Weights of a small image flow-matching model.
Model: 32-pixel images, width 256.
Rows from block 5 of a small image flow-matching model, named by matrix and row number. Rows with one number belong to one neuron. Each number is 128 + 32 x the weight over its row's rms, rounded and kept within 0 to 255. All counts start at 0.
After each neuron's rows are labels from the 100 images, of 14848 (inputs lightly noised), where the neuron reaches its highest value: "strongest on" is what is common among them. Only what is clearly more common there than usual is listed. The data: cartoon faces.
# fc1: MLP up (model.blocks.5.mlp.fc1.weight, 1024x256), inputs 0-127
# fc2: MLP down (model.blocks.5.mlp.fc2.weight, 256x1024, transposed), outputs 0-127

fc1.24 [137 165 160 141 102 158  60  89 119 114 143  80 159  91 115 126 142 111 149 166 125 151 112 152 132 173  54  72  93 127  86 137 117 134 105  73 145 148 129 137  69 131 156 146 149 216 137 140 105 152 145 141 100  99 130 110 137 124  90 160 170 120 138 137 174 128 128 140 139 134  72 147 144 159 171 150 175 125 134 114 158 152 110 155 145 135  78  72  96  92 117 107 115  99 128  57 141 121 131 110 116 146 114 161  83 124 151  33  93 146 123  69 172  83 125 153 107 148 109 166 128 116 192 134 145 165 100 137]
fc2.24 [138 110 141 113 211 178 119  99 118 138 172 137 187 136 143  81 111 150 181  47  71 124 104 107 135 180 143 154 162 149 208 121 118 114 150 141 129 130 122 101 135 102 164 118 137 117 124 143 117 147 142 137 103  73 109 134 115 174 164 115 223 127 198 104 118 144 124 142 151 178 113 188 140 138 130 104 159 120 163  88 126 167 126 196 124 138 191 156  77 151  77 121 125 126 117 116 103 121 153 110 167  85 155 121 109 159 130  93 140 165 120 132  66 137 110 127 137 119 127 129 152 124 154 126  81  56 163 110]
strongest on: glasses; looking right

fc1.573 [ 93 142  95 108 174 118 103 126 106 141  99  81  71 160 132 164 211 123 122 155 115 102 140  45 139 109 141 133 126 106 115 150 157 164 141 133 190 126 121 150 138  99 142 146 131 156 119 194 106 119  77 140 128 164 154 152 162 138 120 153  89 113 159 180 175 150 168 107 117 142 167 142 104  83 141 157  75 114 128 132 148 133 197 106 145 197 113 168  89 112 133  96 163 150 136 106  66  56 188  86 139  88 141 140 127 108 147  81 173 114 127 158 102 118 153 241  98 158 158 113 111 140 103  79 174  97  85 148]
fc2.573 [132 132 137 115 150 118 139 161  89 163  88 120 107 115 102  95 114 143 115  78 169 151 125  51  99 174 116 146  77 156 120 135  47 148 140 155 119 130  68 166 138 178 134  66 119 169 137  64 157 138  73 140 128 177 144 166  77 129 125 187 133 139 127 117 116 143 145 110 142 100 133 135 101 119 119  99  79 188 149 118 114 208 137  70 131 102 196 101 111 105 114 141 140 105 190 130  74 161  84 106 137 166 150 104 138 103  96 126 128  92 132  90 145 115 149 159  91 127 118 115 134 124 146 114 212 153 106 158]
strongest on: glasses; looking right

fc1.237 [117 156 135  90 150 150 150 123 152 125 143 132  85 170 120 147 127  64 156 167  87 174 150 161 154 100 149 158  95 137 130 122 158 113 126 142  90 126 157 139 158 124 128  15   2 158 136 188 141 158 105 114 134 140  68 167 124 119 153  96 130 158 119  79  27 175 113 157 138 148  97 120 126  76 110 120 123 124 132 107 129 177 149 138 107  73 142 156 161  66 125 134 177  81 142 116 159 126 131 137 117 168  42 175 156 121 124 161 141 147 125 139 128 106 102 105 119 121  99 149 112 120 109  99 143 129 120 234]
fc2.237 [ 96 168 106 129 105 132 138 111  77 125 152 158 115 172 122 156 161 114  99 146 124  82 151 111 143  67 119 109 110  97 120 178  68 123 151 166 158 172  87 120 158 108 187 118 152  31 109 141 101 148 170 125 105 185  63 113 119 122 191 139 180 148 184 117 160 148 117 198 145 115  78  96 136 116 123 118 119 139 123 168 136 136 118 113 129 142 129 178 121 209 120  91 153 128 134 103 125 111 101 107 119 144 147 146 178 169 121 179 101 145 116 133 132  81 112 142 113 130 111 109  87 149 110 108  88 174  96 116]
strongest on: moustache

fc1.174 [101 193 101 137 170 124 126 111 139 117 165 112 167 194  91 122 140 127 103 164 136 105 151 118 121 184 104 117 101 127  52 145 127  83 138  91 160 138 111 167 127  57 141 121 149 182 154 128 198 134 124 116 135 110 138 100 104 117  66 109 175 174 152  89 183  63 106 127 168 125  74 107 135 217 143  95 147 129 169 124 163 115 127 112 127 142  77 110 119  92  68 171  81 137 119 118 201 130 134  83 104 138 162 130 138 237 129 165 156 168  87 107 112 137 139  95 123 121 128 105 130 127 104 155  74  90  71 149]
fc2.174 [157 176 112 131  96 101 148 109 100  97 173 147 146 213 112 133 130 117 138 105 124 141 163 113 131 187 169 109 176 137 192 159 130  73 125 139  87 126 166 145 131  89 105 183 150 137 170 171  78 157 147 168 132 102 186 100 107 148  41 158 148 124  95 140  98 201  82  88 166 102 118 103 123 191 148 114 188 185 208  97 106  73 110 138 143  83 131 118 193 164 119  85 123 128 124 111  69 136 110  70 103 109 123 110 174  58 137 164 174 129 139 141 126 142 109  79 138 130 137 154 162 119  96 148  63 147 182 126]
strongest on: moustache

fc1.54 [115  83 128 158 162  91 117 159 147  88 149 137 127 134 119 118 110 145 138 121 108 167 101  68 107 122 123 206 163 169 119  84  86 120 122 178 137 141 114 140  77 163 106 167 139 125 151 201 131 124 124 128 132  47 169 145 169 132 117 170 111 135 110 116 149 120 164 168 183 125 161 128  81 122 162  95 206 152 108 168 124 181 122 141 139 153 151 132 131 122 145  95 147  83 168 185 106 107  44 212 120 148 124  96 140 160 107 154  84  87 131 135 191 115  94 115 119  93 123 104  68  87 113 155 162 147  98 114]
fc2.54 [143 133 147  95 158 178 114 165  97 167 162 134 115 117 157 180 126 104  93 102 179 168 103 180 163 127 108  85 203 195 147 154 115 133 169 173 105 173 164  69 166 127 120  74 113 187 126 178 131 117 125 122 138 109  90 122 132 112 120  72 161 147 173 147  95 137  97 145 187 117 119 121 112 163 137 148 183 118 122  82  73 150  94 112 164 139 120  91 152 136 181 115 183 153 116 124 112 162 180 150 111 159 144 101 135  91 168 114  85 157  59 134  54 122 101 130 112  91 127 110 113 203 162 116 153 150 155 129]
strongest on: long hair

fc1.154 [173 125  92  89  66 157 102 145 185  78 122 146 167 164 148 114  69  89 149  78 135 101 145 119  94 113 178 116 123 137 106 123  89  80 134 137 111  68  99 128  92 133 167 145 159 179 131 169 132 100 232 102 167 185 113 155 116 135 144 145 108  86 144 118 143 149  94 122 158  96 105 136 124 149 188 136 138 143 124 156 122 162 150  75  78  95 153  92 131 118 128 146 135  94 176 144 128 193 116 138  93  90 144 142 129 197 118 122 128 106  97 163  95 106 123 158 186 121 147 161 138 176  75 161 135 161 131 140]
fc2.154 [ 94 132 131 150 180 100 127 143 155 105 122  79 194 177 131 109  53 179 122 152 120 193 139 114 107 157 140 131 119 129 121 145 157 155 126 168  86 136 159 159 103 137 121 165 125  95 175 133 133 135  13 120 151 156  90  73 128 121 178  83 114  71 151 166 121 159 125 128 151 131 143 147 130 135 111 152 123 115 121 126  89 144 102 117 115 154 104 153 137 127 111 127  89  74 125  90 149  73 116 114 130 158 159 166 133  71 120 105 140  84 113  88 152 146 164 173  62 165 127 126  96  85  70 186 131  73 110 124]
strongest on: glasses; surprised

fc1.746 [138 115 144 141 162 118 120 132 166 161  97 217 158 138 138 152 116 170 119 153 142 129 108 161 123 109 129 142  88 113 141 139 148  90 219 138 152 132 133 125 137  94 143 183 114  83  69 111 128 150 109 177 151 134 159  94 135 112 131 126 165 152 142  70 140 131 120 136 187 147 169 102 144 185  77 174 201 116 135 189 117 136  86 129 213 107 111 148 134  62 134 170 120 160 141 153 139 147 102 132  83  98 185 126 130 176 133 108  99 137 117 144 174 144 127  73 125 220  76 124 129  94 136 156 139 137 161 126]
fc2.746 [162 132 153 150  70 176 142 119 167 143 100 105 155  84 112 137 106  89  57 130 122 117 139  95 141 108 111 114 112  70 124 164 175 140 105 196  97  97 115 182  75 124 133 141 124 189  75 186 179 137 101 119 178 143  61 120 179 116  73  88 147 120 109  88 145 179 152 138 186 150 100 170 130 122 155 171 139 109 122 155 163 163 113 146 167 136 132 165 149 182 111  54 116 182 156 178 105  93 113 126  89 140  91 114 162 163 140 164 101 126 112  99 170 134 135 156 150 193 201 168 127 175 168 149 137 116  77 152]
strongest on: yellow hair; long hair

fc1.321 [111 120 151 140 139 151 121 136 127 105 118 100 153 117 121 149  47 102 126 126  93 113 129 194 224 106  96 102 117 148 126  97 121 141 143 119 160 139  94 136 137 134 114 174   1 125 140 125 119  92 169 118  89 157  94 130 116 152 109 121 172 117 164  89 157  82  95  92 122 195 135 120 111 138  76  93  87 134 108 140 155 150  34  51 110 122  57  89 147 105 121 178 123 113 114 116 148  89 131 157 135 168 124 146 164 107 119 118  93 148 155 118  92 134 135 146 217 182 135 137 107 116 119  49 107 126  91 135]
fc2.321 [130 112 161 177 150 122  93 102 105 167 153 127 130  68 126 113  67 143  73  82 124 182 128 144 185 161 131 116 133  85 135 212  84 126 123 164  36 117 166 195 170 157 165 152  45 147 137 100 130 137 123 132 146 173  85 105 118  83  91 142 163 147 133 104 105 190  63  91 141 167 164 161 137 138 151 155 200 111 133 137  89 150 177 113 128 116  97 117 117 151 138 125 145 148 122 130 109 136 140 122 104 205 101 113 154 154 201 116 190 117 132 110 151 120 121 111  44 201 156 129 170 153 177  81 138 153 148 131]
strongest on: teal face; blue face; smiling

fc1.682 [127 117 126 138  70 104 135 124 178 142 130  84 128 150 136 131  62 202 160 136  68 118  76 121 238 139 155 155 115 130 171 152 116 148 125  73 115  93 137 128 111 133 121 123 194 161 158 199  85 128  88 105 126 109 141 110  83 106 173 113 143 140 145 143 117 160 127 154 121  79 125 128 104 169 143 101 140  93 141 121 181 130 110 172 113 147 103 120 101 168 127 108 143 137 101 134 124 166 149 128 147 148  76 111 141 132 110 108 111  99 138  84 110 120 143  87 124 114 104  92 111 154 117  91 119 155 162 204]
fc2.682 [104  80 135 109 136 153 161 120 141 153  79 174 111 160 133 115  68 116  95  88 116 149 157 134 190 188 127 105 143 155 141 146 104 116 147 110 111 134  77 165 138 140 135 107 218 129 169  93 175 124 178 192 131 170 155 133 158 237  91 135 196 109 122  87 122 148 113 123 147  85 149 155 102 156 169 158 143 112 172 126  89 206 133 209 145  83 115 146 103  95 137 137  84 136 156  99 134 102 107 165 106 125 181 116 168 114 130 101 169  94 197 137 150 135 136 116 178 150 137 129 139 106 151 118 165 154 101  29]
strongest on: yellow hair; orange hair

fc1.123 [147 138 142 167  89 130 146 137 127 104 111  97 145 132 133 115 171  77 131 136 113  80 131 121 101 168 135 135 103 114 144 127 167 141 104 146 159  97 111 153 150  51 151 149 116 255  85 145  92 137 186 115 130 168 157 128 190  91 153 105 188 122 144 190 111 106 124 143 145  65 153 137  94 117 134 129 143 146 115 146 108 100 147 127 164 149 159 133 146 140 137 116 145 179 179 149 227 111 125 139 106 137 203 127 163 186 172  95  92 131  72 118 143 121 115 112 152 102 150 125 120 124 130 116 140 143  85 172]
fc2.123 [101 135 154 130 171 125  93 151 119 126 109 153 159 111  90 165 172 172 118 115 138 134 143  97  98 131 110  76 115 110 119 155 129  69 145 160 157 131 103 142 146  54  87 151 114  52 136 122 175 120  76 134 102 138 161 122 203 101  90  96 149 149 101 115 156 116 152 213 144 127  86 130 133  88 142 204 140 118 118  86  93  91 112 150  99  86 154 158 100 124 130 130 111 178 129  95  68 156  91 112 114  96 152 143 124 131 140 134 151 105 118 124 117  97 137 165 135 145 100 144 131 114 127 124 130 153 204 109]
strongest on: sunglasses

fc1.198 [137 163 131  94 127 103 149 140 106  99  92  70 146 166  49  65 164 126 119  27 126 124 106 126 107 149 113 145 155 167 167 154  58 132 128 113 101 180 165 146 128 133 150 169 134  93 145 127 140 181 128 134 110  79 147 112  95 164  76 138 121 137 112 113 117  65 168 152 179 109  93 159 101  98 112 151 160 119 172 189 169 136 112 125 105 142 179 104 109 120 158 107 173 152 157 115 127  97 109 182 195  92 153  69 137 159 135 187 146 151 129 118 120 129 147  92 107 171 120 153 105  80 111 114 114 155  66 138]
fc2.198 [ 81 150 105 126 146 155 121 138  51  88 123 143 143 155 145 150 140 137  98 143 143 105 111 177  90 143  90 166 144  79 118 122 134 121 137  91 103 138  85 144 105 164 149 137 115 122 128  37 108 132 131 138 100 119 140  79  79 101 149  65 126 165 117 164 118 178 109  46 146 111 152 119  75  76 145 124 142 112 128  82  95 134 143  94 177 132 113 103 153 101 121 197 169 142 146 136 154 102  92 115 136 187 159  92 195  87  96 146 100 130 102 159 157  91 109 123 118 101 120 194 135 124 127 106 147 165 120 117]
strongest on: long hair

fc1.624 [130 134  96 101 139 108 137 154 121 149 126 106 117  86 138 125 219  31  97 159  47 113 152 131  89 123 132 129 173 180 161 115 111 104 128  93 106 120 106 161 127 106 108 118 165  56  92  94  97 107 125 150 105 113 121 123  93 122 126 138 185 105 161 119 129  88  98 145 183 120  97 134 132 107 114 148 100 135 135 141 134 152 100 201  98 144 152 118 128 148 121 113 187  99  92 142 119 140 148 129 130 155 141 131 118 149 133 148 148  87  28 168 122 132 120 103 198 111 104 155 139 128 123 149 114 115 178 105]
fc2.624 [ 80 165 143 154 125 149 153 166 168 196 146 169 146 132 150  91 204 171  60  76  61 159 170 117  78 138 111 132  88  68 163 211 141 155 113 125 197 148 149  81 145 110 120 177 168 150 126  86 155 122 164 150  74 141 112 142 132 136 122 127 188 158 103 138  48 155  94 113 143 161 157 181  65 119 137 107 126 119 125 185 181 162 172 167  96 135  88 141 120 121 105  92 111  68 111 169 121 115 114 104 127 132 163  91 135 107 118 116 151 148  21 100 118 125 132  93  88 108 143  92 122  84 122 131 120 157  77 163]
strongest on: yellow hair; beard

fc1.636 [123 163  98 156  97  83 129  95 115 112 106 180  64 141 125 101   0 188  99 134  80 153 125 131 143 116 182 148 109 143 100  52 189  96 153  90  77 113 129  75 157 115 139 180 171 158 175 225 105  83 117 162 185  86 155 122 143  97 136 116  93 149 157 167 161 136 172 144 125 118 145 125 136 152 152 152 150 133 113 151  96 141  37 162 121 111 111 157 130 108 100 140 103  81 124 121 150 175 155 126  83 149 137 128 127 138 175 123  99 123 109 112  92 121 139 163 107 123  96  92 166 138 152 156 172 121  74 201]
fc2.636 [158  93 126 139 161 131 213 118 128  78 119 105  46 131 186 120  84  55 101 174  67 140 156 159 156 139  91 134 156 173 152 137 154 125 117 128  95 150 143  86 159 138 111 138 131  52 148 182 140  99 161 140  99 136 125 142 131 121  90 167  88 174  88 115 124 131 131 117 150 122 154 141 139 186 138 173 154 137  81 153  97 121 149 198 123 134  36 115  97 128 131  82 117 147 112 126 157  71 118 140 142 112  58  92  89 109 140 112 124 152 134 150 139 137 132 105 105 203 106 163 111 108 146 139 129 146 145  96]
strongest on: yellow hair

fc1.282 [126 197 166 148 146 133 145 163 143 124  71 120 112 138 153 119 118 161 135  84 131 133 153 149 171  84 114  99  71 165 135 179 163  39 100 128 135 190 106 169 135 150 152 117 145 124  90 116 139 123 122 159  88 144 177 181  95 108 137 165  98 169  94 145  61 136 150 137 135 113 120 142 182 133 136 173 150 150 191 115 121  84 130 133 149 125 109 113 115 128 117 151 101 107 142 112  85 188 145 177 140 167 105 148  69  87 165 123 125  90 149  92 126 126 128  92 139 107 146 119 105 139 118 123 101 112 137 117]
fc2.282 [104 120  86 124 162 128  91 143  60 115  60 128 178 131 167  90 141 123 102 164 136 113 104  81 118  61  87 104 166  63 187 149  92 122 114 131 173 143 144 123  95 112 140 118 114 189 178  97 154  98 101 155  96 133  27 112  99 165  64 145 176 208 148 165  79 131 131 128 118  90 133  85  66 158 132 116 114  85 152  87 126 131 164 111 108 126 112 125 125 129 126 114  97  75  87 106 121 106 154 108 128 113 139  85 202 110 130 202  89 159 143 134 179 139 131 134 136 103 145 106  62  95 148 173 168 192 139  93]
strongest on: hat: no hat; a bun

fc1.664 [175 127 174 149 107 141 160  81 122 121 123 156 158 129 133 127 102 100 151 136 150 174 117  93 184  38  90 162 108 123 128 220 112  91 122  92 101 121 123 203 169 115 139 130 107 102 128 134 136 140 146 195 137  97 169 129 128 125 171 167 151 126  99  61 129 187 139 133 136 154  72 132 113 124 170 156 128 130 145 104 157 146  76 127  89  54  93 113  99 145 127 122 100 114 149 104 143 110 168 151 171 199 175  69 131 183 108 131 104 120 119 164  84 178 115  94  95 152  99 168 117 132  84 147 141 155 175 123]
fc2.664 [159  92 132 148 126 118 122 204 103 159 122 129 133 135 130  61 124 138 149 113 120 128 140 103 123 141 153 143 122 115 120 153 135 110 149  96 160 123  95 119 134 137 166 138 128 137 120 131 137 156  96 161 130 141 123 162 175  90 203  75  76 104 132 117 140 167 128 134 159 155 106 153 142  92 146 137 114 124 138 138  75  33 191 154 117  86 162  70  87 106 152 109 152  76  75 121 194 156 103 144 121  95 138 109 119 199 160 199  98  94 173  79 141 116  88 160 136 129 107  96 106 152  84 150 134 148 145 110]
strongest on: moustache; cap; crown

fc1.673 [ 90 165 167 153  94 103  96 185 122 116 131 126 137  65 151 130 134 122 121 109 127 154 162 167 108 144 117 142  84 173 186 113  87 127 121 110 136  63 145 113 166 139 156 132 154 168 156 151  98 144 184 146  81  76 117 141 104  63 101 117 138 129  98 156  96  99 125  90  76  58 104 136 129  71 154 189 140 212 140 176 142 100 118 164  59 139 128 128 151 112 136 130 151  54  88 134 146 148 156 159 138 132 145  65 109 106  90 102 146 149 148  91 165 153  98 123 104  94 103  84 118 103 179 138 128 122 120 134]
fc2.673 [152 161 119 120 156 113 134 152 135 131 171  87 139 104 144 130 145  47  83 125  83 124 181 170 172  97 135 115 129 167  89 112 163  95 149 107 108 157 192 128 105 146  60 157 110  95 156 169 123 124 132 154 107 102 150 151 120 100 122 174 147 146 162 122 160 111 124  90 116 101  86 140 153 122 122 192 151  60 107 113 105 186 105 147  99 144 104 106 123 127 114 136 152 132 157 123 129 114 125 146 163 133 178 137 125 121 125 103 138 158 137 163  82 129  95 255 138 153 135 134 129 133 147 131  42 103 164 131]
strongest on: teal face

fc1.551 [156 143  83 196 110 123 152 148  82 121 100 136 140 143  83  94 126 189  91 134 130 116 134 120 106 207 109 148 129 152 147 126 144 139 175 153 190 153  95 190  43 131 125  85 122 118 106 111 132 107 121 116 122 131 155  85  95 108 200  74 100 114 103 144 129 146 169 132  92 127 162  93 175 147  92 134 199 103 186 145  99  64 143 145  79 184 122 183 170 108 139  95 155 124 187 170 113 152 114 112 103 120 119  99 116 101 183 153 106 119 122 128 144 162 149 114 156 128 137  67 121 164 115 150 137  84 140 105]
fc2.551 [131 220 169 115 104 136 107 150 132 145 147  99 152 139 139 136 125  78  48 141 166 154 109 149 135 191  85  96 144 102  92  78  74 151 124  95  94 131 131 136 137 137 138 145 145 125  84  67  87 143 123 132  87 128 127 120 100  47 121 153 144 167  73 148 131 167 106 153 121 110 128 130 124 166  69 104 128 179 210 181 146 159 134 133 167 154  83  93 211 131 121 216 147 122 107 112 128 131 127  91  89 129 158 109 170 174 140 148 120 188 114 144 121 129 130 157 157 146 129 104 123 137 151  94 137 160 152 122]
strongest on: teal face; beard

fc1.469 [176 144 140 112 146  96 158 169 176 129 152 104 137 193 134 116 142 106 116  97  80 143 109 159 160 122 145 126 146 152 165 166  89 123 108 121  84 144 136 135 142 162 149  74  98 180 159 157 147 142 117  80 101  96  62  95  77 118 114 182 156 116 149  32 137 133 133 101  44 130 164 137  94 145 118  72 121  67 107 110 202 137 133  71 130 117  71 118  93 190 101 127 140  88 107 153 130  97 101 140 210 151 133  81 180 146  94  93 137 131 107 168 154 125 113  81 153 130 138 136  85 170 161  40  87 154 113 153]
fc2.469 [ 84 148 124 155 172  87 121  96 159  97 126 199 101 147 127 165 188 147 103  98  98 127 114 186 121 156 129 140 114 208  63 142  85 112 141 129 207 120  80 104 137 158 130  84 192 140 149 150 118 129 119 171 144 100 176 101 106 127 141 114 157 118  89 186 113  73  98 102  48 129 169 136 121 107 120  59 129 147 163 139  56  92 146 178 118 172 199 148 102  79 141 130 156 136 109 103 144 110 184  94 171 115 176 111 151  76  73 117 158  88 127 131 149 130 147 114 139 100 137  98  86 110 162 144  53  94  90  86]
strongest on: teal face; red hair; orange hair

fc1.267 [ 84 145 145 137  89  92 112 129 118 134 144 162 125 120 104 120 167 227 143 151 103 111 155 176 133  31 149 140 164 133 104 132 128 154 137 134 169 148 130 123  97 154 147 138 101 113 151  83 117 120 200 138 117 112 133  85 126 114 115 121 156 157 178 151 168 148 107  78 153 124 130 124 139  79 112 143 136 150 140 108 117 100  56 154 143 148 108  82 113 109  63 129 144  45 138 121 137 160 127 133 134 134  67  54 100 158 128 131  92 137 113 128 130 159 109 187 228 165 140 151 146 154 102 132 159  99 136  26]
fc2.267 [103 171 124 116 244 129 135 122 115 139 202 166 107 112 119 142  92  92 155 125 129 166 133 146 171  75  85 103 118 133 131 134 126 188 135 136  84  99 125 121 166 169 110 191 153 175 124 209 144 124 137 101 151 164 101  86 140 138  95 121 139 146 135 151  68 109 103 108 157 167 116 146 111  65 120  85 109  76 149 114 131 124 102 140  95  78 139 137 103  84 150 137 171 158 131  80  86 106 155 117 130  94 113  94 108 120 131 160  95 136  81  96 105 126 129 170 147 139 130 115 126 113 139 202 100 151  77 177]
strongest on: teal face

fc1.487 [171 150  64 107 136 121 111 119 138 128 133 143 104 133  96 161 118 122 133 148 130 206 115 158 128 147 114 140 134 178 117 166 135 143 149 186 121  87  79 123  64 183 166 102 144 173 158 132 138 155 132 137 145 148 176 124 157 135 145 146 138  85 140 155 136 101  82 132 143  96 157   0 110 129 149 152 134 123 145  15  81 128 139 128 106 155 112 131 147 179  61  98 188 131 117  89  97 113 119 163 147  91 103 144 121 161 110 126  60 143 142 189 141 165 156 109 131 115  93 129 151  91 165 130 116  83 114 126]
fc2.487 [151 185 114 101 144  99 157 100 125 138 174 162 111 133  99 153 128 113 117  78 135 120 126 118 114 186  48 128 125  87 119 106 133 143 153  18 184 165 141 138 112 171 163 129 133 134  85  95 143 181 150  91 144 113 114 138  76 156  91 102 169 111 115 113 132 135 126 143 142 124 113 153 136  87 102 121  60 125 162 168 122 186 104 121 159 173 126 113 125 142 144 179  74 111 117 170 117 125 116 101 169  96 150 134 103 140  79 158 116 137 135 118 120 138 138 159 160 158 119 163 187 152 137 115 123 136 145  81]
strongest on: teal face; beard

fc1.57 [158 128 109  98 122 136 177  92 106 103 107 151 123 168 106 128 169 102 147 105 128 114 184  65 112 155 173 124 133  85 152 127 128  65 175  93  70 165  81  56 196 122 126 147 122 128 164 123 166  96 144 129 121 100 137 170  79  73 121 117 107 151 139  75 110 116 154 187 197  90 160 126 177 140 214 102 131 126 103 123  77 188 161  78  85 161 108  93 127 131 119 113 164 113 161 100 121 134 127  78 140  88 107 101 147 151 163 135  91 122 102 135 144  79 145 142 141 113 157 147  87  91 123 140  87  84  97 118]
fc2.57 [190 121  87  90 164 106 142 126 100 101 163 103 149 105 100 119 130 115 146  90 136 138 157 162 128 140 177  48 124 129  95 120 129 147 128 135 135 142 120 121  72 164 117 134 137 156 117 100 126 135 136 133 118  98 152 140 122 110 169  92 139  56 101 138 142 118  84 144 141 168 116 140  97  56 125 110 147 153 147 138  92 154 124 106 115 160  83 107 103 117 118 130 164 157  97  93  65 128 102 152 119 142 113 109 141 167 158 116 104 104 105 120 118 115 146 148 113 181 156 170  50 145 130 120 102  80 132 147]
strongest on: hat: no hat; curly hair; spiky hair

fc1.307 [ 18 157  75 105 159  73 140 159 132 103 119 118 115 140 156  52 127 110 121 109 126  77 111 112  88 181 148 126 163 123 168  99 123 161  85 154 146 136 158 134 133  96 159 168 143 116 145 123  80 131 127 128 185  49 173 130  92 158 154 114  95 117 126 223 108 131 123 126 107 137  84 160 143 171 159 158 163 144 161 100 173 122 115 106 109 137 148  25  64 121 203 160 176 140 157 135 133 148 143 127 129 144 110  49  84 108  87  72 123 139 142 190 142 176 143 149 146  97 139 142 130 183 106 131 134 117 109  94]
fc2.307 [162 132 147  92 119 130 121 148 132 244 122 134 193  88 116 153 130 139 125 121 144 112 124 114  97 115  98 118 114 117 111 136  76 201 163  96 152 118 193 146 185  79 100 136 140 210 112 110 165 148 148 198  95  45 103 121 109 146 107 129 172 128  82  62 158 152  80 132 147 127 154 175 154 128 125 132  93 198 192 114 119 141 108  86 159 125 124 165  93  93  45  49 149 160 113 111 139 138 158 126 128 179 108  77 117 115  99  83  98 169 119  97 144 137 121 136 101 128 145 179  89 112 100 141 108 160 126 126]
strongest on: long hair

fc1.45 [173 150 116 109 132 126 142 152 135 106 160 139 230 157 125 126  82 156 136 121 102 105  98 127 234 108 135 104 144 158 105 126  68  83 140 149  94 128 148 128 176  65 142 153 226  77  61  66 157 133  45  99 148 109 110 108 114 132  58 176 182 111 204 126 136 134 125 112 117  48 150 109 123 107  98  90  92 140  71 132 170  93 120  55  98 169  85 111 150 102 140 105 119  88 157 116 158  95 134 107 171 116 141 115 160 174  98 136 121 136 191 185 131 114 102 154 168 153 155 161 113 137 160 115 132 149 181 243]
fc2.45 [ 84 164 167 146 105 125 139 150 139 103 177 156 192 123 121 116 151 129 129 109 134 175  98 147  40 108  94 151 126 118 107 156 181 107 109 168 182 129 157 158 124  96 126  84 119 165  37 116 124 148 116 116 173 125 133 128  98 137  80  67 114 105 129 211  97 131 105  75 102 165 138 129 114  98  95  85  98  98  99 138  97 163 143  90 150 232 125 104 175 166 149 136 144 124 158 123  53 149 111  72 149 167 163 126 148  87  74 147 113 119 107 104 156 124 140 210 121 107 166 180 112 111 180 120 111  93 128  98]
strongest on: long hair; yellow hair; green hair

fc1.713 [174 123 111 135 162 175 142 131 124 149 167 116 114 170 164 111 128 114 152 157 155  84  87 140 125  78 126 168 113 109 148 101 123 177 140 170 156 149 218  84 137 106 143 101 120 154  88 110  67  76 162 112 141 119 112 129 113 205 140 121  99  74  55 190  75 134 112 140 115 121 125  78 112 154 145 180 160  77  99 126  77 107 120 109 130 132 143 140 141  95 135 151  69 171 101 110  81 140 149 157  91 144  85 117 136 124  76 117 173 117 108 168 175 137  77  84 122 173 132 186 156 113 189 148 165 159 112 121]
fc2.713 [151 152 159  76 135 125  97 164 123 110 147 144 106  79  91 141 112 105 103 106 111 145  97 196 122 148 165 138 171 131 164 231 132 168 109 127 166 139  81 167 129 179 200  58 132 129 114  75 186  94 143  89 101 139  91 127  99 104 121 150 159 121 150 141 129 148  80 178  90 160 123  54  61 159 127  91  99 190 169 188 106 173 135  95 131 153 165 147 166 158 127  97 104 126 107 107 123 113  96 132 135 112 163  80 143 105  98 136 112 157  94 145 102 153 132 162 110 100 145 145 105 146 170  64 122 169 106 113]
strongest on: sunglasses; surprised

fc1.141 [182 157 108 104 126 120 185 110 148  61 105 139  93 162  91 168 141 132 186 104 162 111 159  79 121 154 128 160 118 123 104 110 172 112 131 107 121  93 134 168 103 141 122 144 118 130 128 152  98  82 156 176 169 132  97 103 154 129 111 141 110 136 133 110 161 137  76 143 106  98 141 153 103 140 137  98 152 182 122  82 102 185  88 114 105 160 162 182 123 139  82 111  80 109  71 133 122 133 148 170 129 114 126 142 149 130 191 141 168 106 106  91 193 157 151 114 132 105 104  70 164 134 104 102 131  89 143 127]
fc2.141 [ 70 136 153 151 128 142 139 125 146  82 109 120 124 116 119 150 152 146 160 157 145 157 150  86 143 118 133 124 158 128 151  76 133  97 135  92  94 121 132  80 169  84 125 173 129  85 143 160 177 112 140 105 141 135 130 126 125 119 146 114 100 134 133 115  86 151  75 149 132 144 121 122  70 188 132  64 166  29  75 162 160 115 133 136 108 108 149  42 154 111 142 154  67 133 122 136 153 122  64 109 117  99 142 182 112  97 110 161 140  62  88 194  63 147 128 139 110 162 126  97 163 116  96 101 123 219 141 125]
strongest on: long hair